A small image super-resolution model, trained from scratch.
Training: 9100 steps, batches of 128.
Rows from block 4, named by matrix and row number. Rows with one number belong to one attention dimension. Each number is 128 + 32 x the weight over its row's rms, rounded and kept within 0 to 255. All counts start at 0. Numbers have three digits each. After the name is the row's rms in percent of the matrix's.
# v: attention query, key and value (stacked) (model.enc.1.2.attn.qkv.weight, 576x192, the v third), inputs 0-95
# proj: attention output (model.enc.1.2.attn.proj.weight, 192x192, transposed), outputs 0-95
v.121 088:079184149122181138159148113129144113128110118095134193034105121117098148084131051157144099133142092113115190148142131127131157154098122125103105133123144119120140115040097136111161158122094166094137065160182129152123103158151106167082135161111193160105103131178136208137128086059111069120
v.122 079:111105104140102115148098099096118134137100150125127087109086144149158120075088113080155120189091122189145153163146195091105187086122124103158121092102188135076089164111072082120141130098124133127102154122170146072116106107159136115088149114191112162150087052135099131071119143125052153052
v.123 092:146114105131095144083072089108141124130116042120116105127112086171071171125103172125113095161120129180170125099135117135169086093119120148182109169160134194112135123144096090165137131089130091164132155144180131114177130109094102113077106135178138081107110128121175200145157144077110086189
v.124 092:138128149096093117145108148107114150160116110117141080120124131141144171103148075070112146142073187147082144119172105052118126120116137101156109138126114056121156174113186049143124102141133117083118119109097080180110123088082148126090113113106123126093125113133093143170115121148138153143
v.125 082:113093124123128091135115099156149080110137099120083120140136150134197093150103134163122067123110103135184141162107129118127099136183203082076197142144184094075157084118083155082154126162068118120109124150136114115143106147175118082138135173088125124129158136147120090111151141102145052145
v.126 088:101103120080182149048126131149177088164088057150135088113116214113212150124114120147153109058152141196094079151100124103148137205175148120148126180138091190100136116075162145110149122096154161060120125131131154136155170087116122178179126109087182145132043153139169086144103121149166090126
v.127 094:143099171129073128107125172114186158148140157166127136106183117121094148111126132146141174097123100106114117125124093109094199109181149131120139091143104152097130157123202088158182081156082181128107102121101120085136108142126172089100090148162081114181097106150153136161099124165137092118
v.128 101:144137164062137100141114140077174152124113108157103130149118119092154174106124140093124165137142090141163145042039075075151119113096118145121096132070096128126138146173148176148089133079123110092107167145093146150125171130100168153073127052109100109102137138096146139121163146139130112127
v.129 109:133198082108146109138099169178158193139118139132106172073000131120105140188146104093136115108084122091132117091157103122118133130091157176112180147159097134084125120153071147141226115113112163128116158126129191061135147148128115099148113144096141166085169130112145129121121121193142084126
v.130 102:144111093136158102143145156196134121079120159154109110120156120188138086107055122122097159118114119086208131083095114107139087148131175096115146096145156124096176036103073123134119183106072137103113130100080134122077062119109093124121136153135138166094105194160197054172136133141144142141
v.131 094:108110082127129059081164154086175041141147125137145109114130087153103175123167108146109118126092121122153130100138119130141129062115103175151170143132103137077169126129176141072092186136198085114104081160169117180129148136088158129123144125103170122121119131134156119159087139119106155168
v.132 094:110092146141150135153186104111097141142091118067142124159130208150117099169119112147133070126131123140086130111137148157122166131149204165082113143107136114113139115123128116146154147086113119115158077128175215120143147133135206112086115141086211133146115142091129119088087100167186164095
v.133 096:113099106098087129092172082133127170115122133086159118143150118121139116087172136117128149091120144161105124118189066105158156160178184181108120136126108152133147166180186169128087145156108109156215176103146101088170145161105105115095171070130185138103123080111156105118111109096150101048
v.134 095:075104207136175158093125170128144091090137080136191120145155085141099119182132126134135126145081053117124130116133104156098106157135117097076140101153191133092167144157136133148138077162128164093128092109065171112091108101175158165141053129168134083167157098078104095152153111091132146132
v.135 092:085123190103133135105113136102139113066204166108139086089118106146074148137129116111118165095158167117145081162110106146140144196136150109186122112115074190110136118057167118175177141113125134155149126153152147074124140107081177104128110119177091099158133132118080078156181093168141153098
v.136 098:133132136138103160113133111160117213183130160109204181096061081111134151147139121114135130099134112151125152130170154108111166161104134129088177084090139103095092132100109162102132179196149097126103199157153101149147175106146113140164194090124072173123122114149145166139070064126178193082
v.137 098:145154146118147145119118110169139170186114131139107093141142145134107054151070141114126093060109138000151158072145083137136230143094188107123126159095091103094120165094130141156141112145092112132120148127134137082108148126096080115084100103098087125183094075208170109108167117101105143117
v.138 096:129154208111126104174123087056084133127121110076205104112097111122135143164115067186117169131161131126159108150094140103121131125139136086081100162162121155146166136133081101165158117127100082164075146130169164071071133107078166162165139155092101092037180084126105075124143119186123160137
v.139 095:080134112167169079101143197155125133157144160170128082145122103120110102133106120106085136155102122118133113119132024113117153117117162170126086130148144119160152118164117122092154160064145165084157093104103123143147041122102192109160059109118070095072158146101086127137088076146084093116
v.140 094:119144190130196107145151063097079105155229125137151088125106121122103144124163107159171130195112092157158158124104095043124147140136127078098109139142108137114124126121075143128152141142088169156112174166120177108123124097131132177123084120115082137125130135074093152097127180144130049143
v.141 098:123120086154105128109110081170111161110094143191135135176104125077153168105144184130113158149125145157082124048128091088112130113162112088107094117189125163095112126114138178129109122009158167072177119131149087146153115172174121135134079108105175140143133120116161115093169124150143164163
v.142 105:167098139173139146123100154092129120145107131151146106121112148115053103137101088135095161141170099113095152135142123165095134162061148151121092066104086130100102097094132116070130124149191218100097136091128103147169156092121090101105236137106084144134160175115172176166112110114143110124
v.143 101:108144153093112098131118107178113140101125108119214145137152142112123121215144121145140168127089128132165098172142167156109137146063138125145090094178142143161173101175116120159131094104124140116114120115142143120154142193109108122118127122126091078127164134086089116127129093101052142141
v.144 097:166129147187106114164142112123175128116133152142136171110156127114105096141107119157117149120136154182155160158146117145123074095144050129128086110057138129115151098063102084074131152153153078079090129102115203165099110124134158102172112096123094148143125156132195138139141130125129161130
v.145 090:159126125102168169085111119087122158112112056083087136115157113135095158153045131114136124158106151133187105144160149094112128146185134166039111108124155105098116178136160082135104095092173116141189136104137153155136162132157086103107122116099134159135129168083119089094113106088148156137
v.146 106:141198106126156104123113109106139157095180122104190128148124152159199156094109111163171162143081147179092129106099134119142179155097128141142104165086188124148128092082129129132196138137126082152101090172141137168084124120089125119055179133123111186094125122122147184085089100129159063147
v.147 089:071097181146161132165113171093145098151172109068176146114153146152072109133091109133114061072140199106107105149115189153089134145142153158168050146090102153085101136085122069062122148143137125131161183143129169092202189109161123124132164199151120112106152123073098137071149118141144133123
v.148 117:186132135133119056123110049189084167115095189117152127197106157120112121094139076103136111135091178149102187141144090101144161172155094103093156169151146196160126076092083078112206101113169143144122110100126132076165122121107104077068149121140145166107117174141175126102084153131151151139
v.149 104:189085112075113127141139132095154170111126102094118157112112115149173112166139114143138135096093151083124171127169073131119122122119151113114088146117125127067140122122143145093179137132152142095158139121134100073115122112194072115134136108213139195160155115097133106108112120149160079173
v.150 102:153079166136089064146138113096124127100094128092101105091139146168148100090166169114092149131205133117079128118151059162174149121119093118133170177169160108130134134139128102194148099096109122111121121161147159104074121147174134127067092134105060081164119143111149147128112112143106140093
v.151 096:151108154173186120101158106149183128149104177152130154138139123132158121066131076097102153130151104208135156126109128089127112141137099092157154126128151077108087112159194093091154105093092155123163093133130162147122165184103058128112084139163140166132132096130088103102201118144119192175
v.152 100:160115070123188102084133132139102114115126174107138133110123140095118088156160152120161116143129110119158144155132044117187140140124120150158156096110117159098149154179226140157104132122103099108106149119133153089158106188211109113129088152166123049151190141159095083104130141131180083066
v.153 096:160190108112091081116093128175144137109144126141197127097079099109132156122127064133097163134106175115098152154202117164118149111154156112091133108143122116152142174106127144084176079147166182135114168174119056182106107150124082113167141118118147103163117127106133130132186120094114054162
v.154 100:154070057137186146107148157129148081116127145156083105136170116107140156082115139100143138140142078131151123192134101122132111146183087122164139083133117082145128133144152105166132166051135113089076110074089106183081077103139147151142098099184092127138149136158125127201133185101139147116
v.155 097:136169153126149078130131150162164167106111151150155167127140187156121115093164115175206133077146122153099125099138102127101145118091100101129127139106089133048087143082138101137179126172147056086161143147139063111144161108139152134109154111136133201146150112154136148089091112121163145176
v.156 096:082157128179135127091101171121067105126189087126201151211103169184118096097124127065111101130141147180109120102129120130056123166149163059137077111103190140137116132101114113129124133119108142113087142100084071100115096107149134108159079101113059097152103104143142098126157159142130140145
v.157 100:122175084133128084155134135137145182106122143114108138144182117101084100127137137144176135165159165116087042148184129117118054102115126056112141144134110182192164127157098095176104190134112116158114200155094111093133103141134118176155126112101196097108171139184124121102093161133114126123
v.158 092:071149138138100190072150158139108122166069135168093123101126101081147143182133120115220181166083111115182140083041121146111119067185119121088137166143140162074106138188147151176079154094090085110172088132112118178085123134117156108084112135155107080154153078136126107204160142139082131124
v.159 094:068134104178164160106173098122132114157102188147118140142132106083117131136216143117119148100130067151121085127132150047179139135132075116173179080140108118134152162156137163089122117147130118108168112125085129115164198062159162176155091117196123137103147082147178144111096137159088111135
v.160 103:128132146124139075127152139112128126171135114095113113094112165121108163145118097100124129117122148134093058120199120080077159117129117053135132143085125139142102132175198097132152108176091091109188143164115157127143126162119110072146185201151136000166126161092160183150125174142182124082
v.161 110:147106153151103065202077077126147156125114133098093118152067178114115165097132065111129139145130132080148118150134155096131128147091149110124099170141133119166087149160086184135179155159166106118115189132077180133066107184082129126147130167150160142117127105074141107129121152156104140105
v.162 089:026092078159122134220155147117130124093165127131110134139037155122186061118141060108136064131107126149120102137103143135115105142149114143157164136149144095182121143183124106105111144077104135119158108159108122127080159109166140133100117101097169135096119157079122113123137129168157170098
v.163 092:124093147171121125089130111119102174118123091166144072160104120132168144096148094120111107153154122121114096135177198156106139178103068138118114167142145141105130129141089103112166138138168148146124163144178127163157135114158133190128109189057140114112087102142138110092089147088074150085
v.164 083:125094065124120127141174147093144100121146107139093151099173114126090058122091156129141102129072106117067137097085114166099145169080162153141153090086123146162150148143101148145151166108148128134198106113163130121172149119134166091080118131127102095139141083149158136149138085133116091059
v.165 089:133152141108181121100198102132131165154143135163127141131057088111041063144080152163112157109093101124121125162119128132115116119110183095118104177082103117102153178103148107125165093136116164161130177103141158103162139099150153203130076162112106138160144169136058133197176134116082126115
v.166 106:122146139129098180129151115172101120126048116132087141132186113113148179087158183157078119140124131060142114166162102102096070127172076126101149166120149117082128110153166162110136106096140155165093104097144133083167096136115100103125059077129122070115110136153166111152143076085148224122
v.167 096:123070085088121153167117123138151142125134115136158110121076179119186057138189104134126079138165161121120174124081152144130141157118152134138109126154157051115145143101123210126162130137159101126134117125153130173148188157116107137176102125088103121164111127184123137091114132127125107174
v.168 094:092163111111091106094104166146123197107100093055128185150124106113099114151170177051104098137121068091144096130112131100141147185118094160108128146152100118107146098128107113110170148101116107105118069173101106041129152098105189088076173158118094097190128080148147059134151121086130138152
v.169 094:133159110079100088166113151086151116123112138142109151143109099114113112145175156150099189131154099138172187090152107094118130176155161165140118113121176019131158148145098111143107134129141148153084095112129077154112155148180067074115154076129106107111131134137154181188138117109117120116
v.170 103:143111135152193148206184200137104085130159103126125085086151129138149139079174136127119109137150179117108185101065112093106105107113171138163074166136192157168084122135122088119148144144172085128165142110155171120127119106184116151116170121141123161070136168084175145131139085150145167126
v.171 095:122119092140116134116088114114155128105094140173076061133159160142141126100142127134106100149094154192119140143077069154167118111134071153169197205133170110126176146170085186167104113122134102094116061169116065141126148129073119107098157057079124114156106141165132143145140082102099107128
v.172 086:121137141109131160119132170124194122121098146135144147173117144178089126081087152177076151135113116144115155093181166124168205148145168099158108095055120067116100132155128107109015142116117155113130117101116128162143176133129104119135107149089081116142099122087157093141120084171112093134
v.173 097:104182070163168088128095124116089126097063079138135139151168115154187152176143118078134130115088127110173105134096162175198044155087097130132142156081121089117123094128088147216129115053090156095155127140157061092105129156122097190143116126101108161115114152097133100110092092099158166133
v.174 093:144051080157111138175100151105097137149147103189116120100125148072120156146131122128145126098136161163149145132132197089174113095124068119169187154100149147123178138082160152107150121168088164166166079157117088178143120156129144132128130122153137157182123124083151134097164158145167110170
v.175 091:144135134093067166170156172153083094132117104109127088083188087124068169137150162114167088107131140140067129103118132151151146130117138099170145142066094150159113150135194154155113124119173132129145100155097131134104030115123086137171126151139114116156121167131142186109166163149143112044
v.176 096:123065100172043129141178145156109151080054113118114168152158173120116168175131139114115084124124158168116144087142127138131136102094153114123126118062137164162153069195146125185122129130135094120085118171145084196111237102129185197132146133105149148120131125154061114120082190130132141124
v.177 097:079149041141129171162152134168085126138114114206130121097116089098087065147153138133190085125097107112129123139116110069129124133126130101159142073098171119161130063088180067120139189103143123169097126155142146038197065154098146200128096143090114194097144137166086141152181149106114127201
v.178 101:086147121085110133130169162163109139169172173132092167064117138130130120105100146171145109113154172117142143114073178124142172066180126066169126110130110102152081092158192163118126135141067109103174124075111167175125148114086128108193130072193126220134076168152179157161105114112124136145
v.179 102:107167103066143113127178133135029105166182223095136128132141127161161114129062085052097142154071150116088083124118103141129125121075130148094121079113109117157130191136105122083127113110122126156132145145153172153160132051113133121083164129125073118110113165133171198117112148141135124149
v.180 095:142114091167122119085061125139136143114162100087122111099186088153138182097132041141136119120197109113174149135196133186077137122165123116107115091169016111105121084155180106114150144106142126112124061099146127156195116155097134208153137116131125150145180090131132136150087125115097156110
v.181 107:126135083118161119135141128094033145131137078057113090142104194131100159111094086160125092188119071153113151120128179091114140106152119092159197174103139165185141066107122098168119174110108129120173112156118116149178129159183134104135129194131134188118155139113106134114122176094086112129
v.182 091:142122133151121128080178173149179108125165163129130143103144119103107125092134188097115165128099137133145186132057165130186119122140182081125150149193147140120132108146100097174089133122122116095060147154077172074106121078102144136134122110144129095130117116090082152152094087144098147206
v.183 099:124096097137115123120125074097114183089162182128107154191037132119093085099084199100138078119133146130120115153133148109121133138139155106123170099146155104114146124160148145131147140185164126125098199077085154116090145088123098146127135174153083175154100101094141112088122167122113139118
v.184 097:092146054125188152141134141082153185144092124101173163135094146144164149088116123049154096123085135104100132130124175118104097094144132127096117141130107047109095083196160168046141097193137183176139118097114117191144076176107132138139125142080162091130077129109200105087152134146143140177
v.185 098:082091118170172109099119098107161167080129125126138160169199135154160154076122090110187135179130121088097096062159128143168091088155172104175152144109124167146126072151069107144144149143132160098131151120121151149187096112096114144121088127143164136162133118091140179124080166149176097171
v.186 093:206128149144161092103160065056195145144140224112147131138095128100120155150118163148130157140162108157117157154119160122092096132136183167139112139087067172104113110093097090127063109152129094097098147134095241128162146111138137127167170099132131103116117098095145168122134139196125096105
v.187 092:144115115098118112133113072197137122151098139107075148158069128118141132161126107156078073140178143100114159178148142170146189155134141150154122095122108079133061126098077105115121129123158174076041084204153130122151125171111098093127126177093085122075131100128156120099076151110176157089
v.188 087:070089108133139163154091143127102107111181161126169165124134197163211130167141121196159127097168097150113149141204103148070090079082123109213111090093096090107131146127092094102109127138175087045091097129135073113151128172146148140118103148099121108156177125142129102119083128115173145158
proj.121 083:158156103131129139141173170147090135138169139104081095234080150160171132157138159080111159114111137082133188114177100132183120143196123121156124134136157181148097140190155168160170123121157117165095147163093118116130084133161179115133134048129074092128120107138151111116140157184142137113
proj.122 095:139157083075132111137135125229122173110094126151146144122109115096050155155109082165103122122162150127125055038147125130132144128149138225123126149184117096091172165162150106117110144091126174176073120139092151143112144168148097118161127116149115160066122158109175134146127139112148101171
proj.123 087:130101101133156074185146135173093148122126185108110155103098141073129155133113141106116159161117116119134114166135161105040200154139126119094111066086132050134141135122109193108102154116136141111137126110113155094061151108199071122151145130047156206128167122120103129082132140154168151150
proj.124 103:115100138187152162140103113181160061118179113144104150174117170154102121126134148145137127113164080060139171205115149143141141120140161122113116115168096205138081125147134141150169141104136125124160133144097177090070096150135105130127136123120121116120137120145107120124111103166091096075
proj.125 084:159149080144147117161084160129152164151123153125198122127179088162127152141124167076150161140149127139127131117176136136128148141090100178143109116110137121136149135118077071171134117082140097139119128128102149140084099135090111144109112107189161148131078118130099148161124109156124178133
proj.126 089:128148117150120085161126158110122177106123160091123153116133100160142144109142132059131140170122081067141215109158132113175125077093073156171098111064162106122132124142141104131088144152122122215139173129165152136105112114132137104092173083189107128156221126195095221123222138067127147131
proj.127 109:113143133143188146170172121113153160170166098158097129180119166115149166133089101096133097206066096137171091138153136137181112160048091146154139161065170144091055126129141160126117147067150141112182146122123146116085103091126116116127201095088120155099159091118087093131186116119147117167
proj.128 100:152148119145127154137132167131136119110113140078138117138121137181072082119096088115075120116092153103129184206197153180176105125169120083146139117135131133161110125139130135112156112132118093127144071107178141076094121113111092130122101142132136165157056127141119133104065114134104182145
proj.129 100:152086160195151110084164068110139084094134100141172099228152144178132088116089181167118154116166182108123155153092134114114142097114120117102103133101145141155175160099167111164115120152134073103165112178138046110094091167109191152105116128153139112118092130112088162180113133146110157105
proj.130 105:136132133077094067134157104074194162151126085126118102141090138054159112118152116147164092109162142116099116190171135143099150143148094115153137173115164145131077115156144101148107070139185085126145095193144121107167134116132154141092121117125108091214156065092114192056069125128128090139
proj.131 087:153107176093104160113125119175091201144079151112114174159198149066123102102101150136136127138117124179129098164142141144140114200124145082152076091142190058163086124153130117171102090114093195131181149122088141080117065062201068095137138131126093145109191171189168100082140120115134095163
proj.132 092:153099116105127138067098090126136054135155102140159134109113069129078141124154171123173182120100146111172101152101141125082130151127086148164050151156141142150095148145145182090103100158128148137088117169189173129099160161152070159095121145112133125074100130150135184158112160103108134107
proj.133 087:162164088096169107118084167086142146159156114131125152122124152132122137132103116138113180182129155083071129179095165131082091098080147087120151132162126092132076104095095056097132129109134182071043126143122125114101119071174109139175104166076080127146154118114146162126145132101110136162
proj.134 099:108142102120095114092102089122104119237135116174049109126097146114103103123123100129170101111181135189087102138139153137111147117093143128167154127092110162152116091129165136165177163067101073128102144160174136128154104181095117137151096108080125122134072112142149164085065106173105133076
proj.135 087:182121115082132102155119123159110107228068134131124131169165132067179110152101141108088085103135085107127151125194104111164103088127146133077113118165136103129103167105121125137095102187133106146120078121142183146120073137138131097156125095087186129092094100134125152106131097127066117164
proj.136 095:121111143103146094189162129136101091112189090146135091180192164157080116107126180109157138109138112123118119151089103132121116080140153155126115174135128117097162142156100089143143096044100168149143051132084150069104134130147126122146135182131168150117162139081145080153182141124099072167
proj.137 097:102121083123126133157160151144157102077114131099162146180082105124139184105155124180114180125136173196080122161117139125152074126148102126104125075159116147170157122125155141185133163127111091150156120103112106140148077087209161168138078121111202145074157173127103167194090124143150149118
proj.138 092:098181087127098129110088180125153112089145132190153120158136156166117110102121173076111128106147161120094155091096137113164114122073116165150122090098128131129082127151148099143160186127111122085174133132150214169181097172131112104097100045164157153190074165104127185152119168110103074083
proj.139 095:170107118138105150149105041071140120105088060065133146113086138137119120149114129142116124148138127091121128125138176090098107204138099115108165148079074172087116120097097087147122085139098107154099133150158152124074152152188135141095145127169176180134157099119168138097208108117218136127
proj.140 100:143150113082047083111100181150161172084096137113078114116138208160104095181125181108082119050192165105098107122169160176148113098126116179170143109106134107119132142153131106107155101114148053120112099116101192131148152203089131107137097132145129132111152072151148108161110104151150106139
proj.141 092:102123166113119158147141130112197086119162096152093169088146112174124118150142094143161108171117112097133130223146169152162127142164121164159153143130140137161123099155125089116112138199100072161080124110106149180100163135139175112132152184161030173121120124149125110139052104101092118091
proj.142 100:107165152034129147152169085151097161073104102130148079186193148159185128142143154097187089153128091154148137107084126108187139137150121125120132150104140146134119154121114092148153132129044131137171125138116157132132105100173126162170027111180134126143144110132145087152117160105128141151
proj.143 092:137113107137123115123120152134121121133160134195061124153149104137159155130145170107097093154156079106098156126115104068135135119187099163105155147081107093096143159096051149152107162166113134199116138111090070153113123118165180159161152160117163162108057142123129156098097127141138132073
proj.144 094:135151087139162115109113168144079131130117125097138103120082092179200128099144149082131115124135132113090154124128134147175122164125124109149166177108084143121114151177168142140154098157139133145211082137187079121166191066073052109105162137153150102144181108121138096119144180141131119115
proj.145 091:097129150106086174128149137098122105174171162135155174159114105168121114130204141132096143100152089124070167151065126178190125140063131048220134169118155170170112102117106144168187131109074149131128146148113062166103139100143150149189136126104123085114119144123144160141089121159142094093
proj.146 100:155127188110076168161146113141076038195085108096111131087114100116106103144163147090094103097150141060086182133190085142130107101154136115144116117173130108137122155145117121092161062129152133097120135060137151154173119159117116123152107143060150110142154140135108112151154092112100124099
proj.147 083:145109046074096131100118059182105134112060126126147181175138117102149185133155147116111174116120097102141126082123067122147148135049141147102152133122183128155129154169160108187185117143132134156163099117171117184091079139120102104127144041113124151123123149135102124198126157166138172111
proj.148 105:136151108099146172130151153069166117147166108124105116063138137193199125124129228101152186125146174121140105095145207122128099080125121167151089111085145082093148162154118196143087119141108139120114131159163105162146139100144138184151160130091135123161169096107125163152162098102107118113
proj.149 099:078120142139147148130095146134151114126145194096145136192123090048136108117113173120086101130136100134161120150131193158160127145167089159118179133156115116184150116145162089168081093142092146139099125151126103108132118157130218156142127144000132099104155142169113143150159149108148162142
proj.150 095:105155084118152120145145170126156152144142115158148132149143102064136139183097101072161098122113166150149146129049168118062091137118184134146115125172120115142132121128172143116123171148131144100117134125117118176156118138056083120170156133139149122082080114158144086104097117157132146099
proj.151 089:095123135105061138077073142103075114093170068170114113073118124140157140138101165102185058144098136102132082130164143112121125054138164137158153167162084193128142147111114142139159124136126093114100132142076064142161102112104143139101160100114072156161131139099138122132036089112085071085
proj.152 096:077155116108101119171128134095138137166139084147115142151112139158122141066141111088148119110095168106083075127092159136121094111145166089103124152150146143154166172090117106103139136117144188108179167168103076138143132096055128144131191119050149197109099094095173122112124067145071126155
proj.153 095:107113124139164158103160133097115175183114147083111144199145157119112078192100170130113129145160060134162154148111128111128120139122125124130148131097133119130125142136110162128112230112090099111103137076068160104184137136169130141099098131129146133071118127131093097172078174115179183108
proj.154 090:146109191137094109139129121139145127093105113106146163107114112137114123110138148133080081110121100144153107047161162172144108138131140151117134132102121162147128081129085139070084052179116142157145144180198138061115165104094139117083171163126132162110118089112129084055148100120141115155
proj.155 086:131176129135077203139155168098112100196127141095135108107128060135141141138096169083092134147144143093129113158143110182147135189157172121124134117174156115202174115155099173130099100084112153160137146111118119124147079098116087123105114132150078064117101154152086103193122143105093164105
proj.156 104:106085091115111130118124089143181085106071191093074087070139089041150145100088105173124132103119149102117076148171113137152098104123113145096122186116085138139121113143123154122126128146118127165150103141173176174175156117122099130052136135159206166142140117157124098093109105118143148129
proj.157 097:098134124110150161125158146112143112140120117122124131088089146193199161089142105087135148104056158137067182116131169180124151124110125111155139136137155110106048141090155188108130092124154111101170121099179108151170130078084110078094164112132082159187119136082136179106170132140137131112
proj.158 084:146080142068130135171157136095129134090143123134089182111080118184079133093106138111043133148098136102130128178166129094141102154099121135191109105124123130157122120135154125124152105156154115170090213141141126104137129110133100157155137111122161163107122116141132092066025062131099132170
proj.159 097:162115170104129117163081111147156151057219071093106101107124154158132161169073130129136125142132161135147157099110102212133108078158179148128107161092181109080106086129120095148142122101157102161121148160182119154123056144152108111119125151099118124163132117096096142108112128093143104129
proj.160 098:107140150146127152124083198157091155093099111143123148130181104126116147108163106106199127192157109174154247156118133128135140125088121170134147146127089181148172151131094120172146133111139138149091129097141096107110106101123125170101104113138136192171113076141062131106152122120116093149
proj.161 105:145118122175086153061167165129083157120110118143136076118128056143175140139171143039095112108140104127133203126117076132109121128195152124104128121070077080124162157077163155139143121151113132101131118176194130083127132058139171092086128130118113108104154157168149192109157141179158111074
proj.162 103:174205167106134078099151075173128090129089130117172094131208165129048190103126182109127153118116088178096147167131120122095164116078151119072135097156115163071096079102154168139167089091142128124107134089114143161165128176098163141075135159135120106121121117158151128166195119114154103109
proj.163 099:093148141119149111129107159140071159112092133123146216119087139116170121158170140147087130116130109112190132137137119145104167108135091116084138110103122135133138106152187180188086136157173105124117125155116089066036097103156095035122168101171155127149149116121108192117190184151163116192
proj.164 085:151180137144131124127107146126092148139124149117148132158115137177079130157190084178164110125198091151160113152107177105189130130116139109127155148151095170144103160109134110099149062084118122169115145039103109148095086129132095156157134153133127108196110201130100110097110149114098127164
proj.165 090:146153136106104135150066163133165158129099108149135112141170179164196197099141105161177115162102125133090122140080138088166123146150076144129122093175106184135095142180117137087088189136112090129149124178087079165106150196121069095110139161154135150087084104124142122131076102139141063129
proj.166 100:123103124167131078100099142140114112069131140104118115090161101160136096128094123073150126185128139216163098134100166162197126095161130116175183149183094160163112118152152143140094130108125126090200143162133140158109119096123194174150145098129124097097147074133136098121096162082143069222
proj.167 098:126106086127132106119139073091130127108127129168133159176083088154125162113118118140087151150142115048161101066165111114088135110182116101093147111125189148067190129121167086070096132191109130100066153122118087180080118131142144028119147137075166150108148103092136184102140151151130163106
proj.168 096:165102127166151105094176073107128147152148155155157073130097135125155104103127044177096123083136152168099091134129094145089103129110124087152117125116151151133105182145151151153119173132101180107198156143153121147125129188119084169114150130158171142178137125110070203098193127137052137102
proj.169 094:107125123110163162093087069113107148131149119114130122137129172128171106114121100105213104147103099159104054155119117134099145052133087073130123129108114118095133153150183102129133115122132097083165160167180095170107111158100124128126140157124117158152172124099118068090130138144100164079
proj.170 105:134124176101039137132059041108161144126068147114145221155119132152096109156094103151190154130140096106147112177132113145154153156103164117142184104129120183128141124145052169142119073129132136141111138142082122145074111154038137144191079144141125136121151152136126140154150149138102101134
proj.171 095:134146165093166126081131112129117125092150099144130160074118112144121138154126128119103181112138114101090093084143148141173125090156203130082135043111121141144078149083171112093130124101139193215168134102136143127111140109125140137072106146180139122136150096096097102169116179131115150142
proj.172 085:115089123176122097121108100083106111120145125105128083103146152079124128144177066062132097114173144122150105118147092082102108140123088174166074171146057161109110155154138113132164147122153114126075057112144140115123178139124160091078144083172149146116172146067173125076127162112135163110
proj.173 102:122100206162136129166228135163173070156160163128151107073130124029062098118110093137117100127146116173093143109147131141054143122134113141134141115209127167120104151151150159067162127143151098116094148113099160126144097128146139130099153109157124109146156086115117113126142155143116107120
proj.174 086:123192151082153129096158107146157134116158159095141191130152090173151113105155113133102147124090065131136151145179121151122203122133160104077133073172146124081166133123116101191168140123151069117100130112153185079169132099120125120175128121090136129166176106142079111157069150101071161122
proj.175 100:133132127092169116132079118102131166184153124155127218128096106188123127104131060122127170199085077139183108167122099063140158164127181155074103081146094172068171172106083100184130138116045141131181166138155122161144207088096141154137167097115105174167089139115119095167125106110119137163
proj.176 102:158171159061201108126110107095154147161195110119139087089098076164108128133206131115131207093135087136102079146129143158076150181107111124123157125153141122072126109085106122115116106133144108100127116084131126091090118118177139101084153127104113134117080123120136149134130116150176116109
proj.177 097:200166169092084106137143164093216115154191132087089140148113169150150111156135104183127137114113136149069094165131123179124109156120094140107098153094158166114109168111090177125104143131171108073155099086074123139108179139173146085145121174132136115126128116130149115066104128139176143112
proj.178 105:153100129151111153156146110126162123112134050124088128125143130155107088122169113134147119153076080147085147178173151126159074213102110133168163113152173124127137140120113056095152100076143095126098183125116118093157133132084090205110148205078116074131136149115117083131095062147126077155
proj.179 106:150141111160099186117129148152195131099121022140115098199117154108014145192173173181199046083161110134143173192084081102145147163099118113140162119114142175119157144116149079179120156098067108088128106107100114107140109183145074163150126146104165140147123111150121108125141100161118091117
proj.180 096:079118119150137130137170180125112109158058180134147196175111086122162119142140186125068091150095177108130053075149144097143129154086159115121149160108171131113159205101096173128103114115138128134139161137101135108083126084198117050115141156154148134165113136118119106033136121093163116142
proj.181 109:145171220104119101116131100147209130112131172116149172067151069105118118135163185132198167100113146102132125159163092112127129114093143134107054144078160137104125146123085173098172085139141143105075121083116154074128136119135116156135091141103161078147094106191104139135117129127189130195
proj.182 094:071172153078128100131079081091117122106100103171138096120129169124187151150093108158135112131137077109127065166177064159127092129134044128160097113129115149168105096138087150094151130123164152169171109120142108088080172149157157172126132182087123119141103175168133088179128133093166139092
proj.183 098:141147143105088150133136156123166097139089135091119067092206121100151134125141110114164135103142107116153100153146129082099103123065141119123093111091123116081135114101091158112132128109146060143077114207167133103200162131146105118171106116075160103109105124171175132157176131127111092164
proj.184 097:158152159131052097071141112154132099083107150121123093104172126086132113111140139148105133175201118162155102114174105060125149151114133105192129085145129155124126167084132114199173203092140105106094110217194121056118172086162097109132092128177087129107133142105143156102130199112092158114
proj.185 095:123200171098091129131138156153123061126058171135119086091144115086098103129192139064075116122185115137120172131128140123129214219113149123128113152121138117115146111085082121081123091116127112129102091140108098087104133140180119123169154152074131115085135152152097152188192115120099125123
proj.186 091:078118119129102134161039211130077084141164130117100103162177100146120075152103113115167068083115154116127125110127127114110114136110129137167171115151095087147131160159144194091179127146147161176122144117208134143092138106104133186178099174117095106137152171137169104169070105138120181176
proj.187 096:160199127176172118151111161094127186083140146152163116160124121154131072174158168102138131093105139160156120034134177104008118113093071141102122113093114108117138203142193165151127134133138068115109132091113128160110155120159108073086128110102162153141089134109157119108138153151107121099
proj.188 094:157150135146138108096162172129153124148110121152105131150147124057107161091138121092124114125113139097120101121125183139135188183096098130092164122160156165178117132115137124105085152100157142233089140090120159160113113073150163065137120072138159167176115127097081119079100161157146122135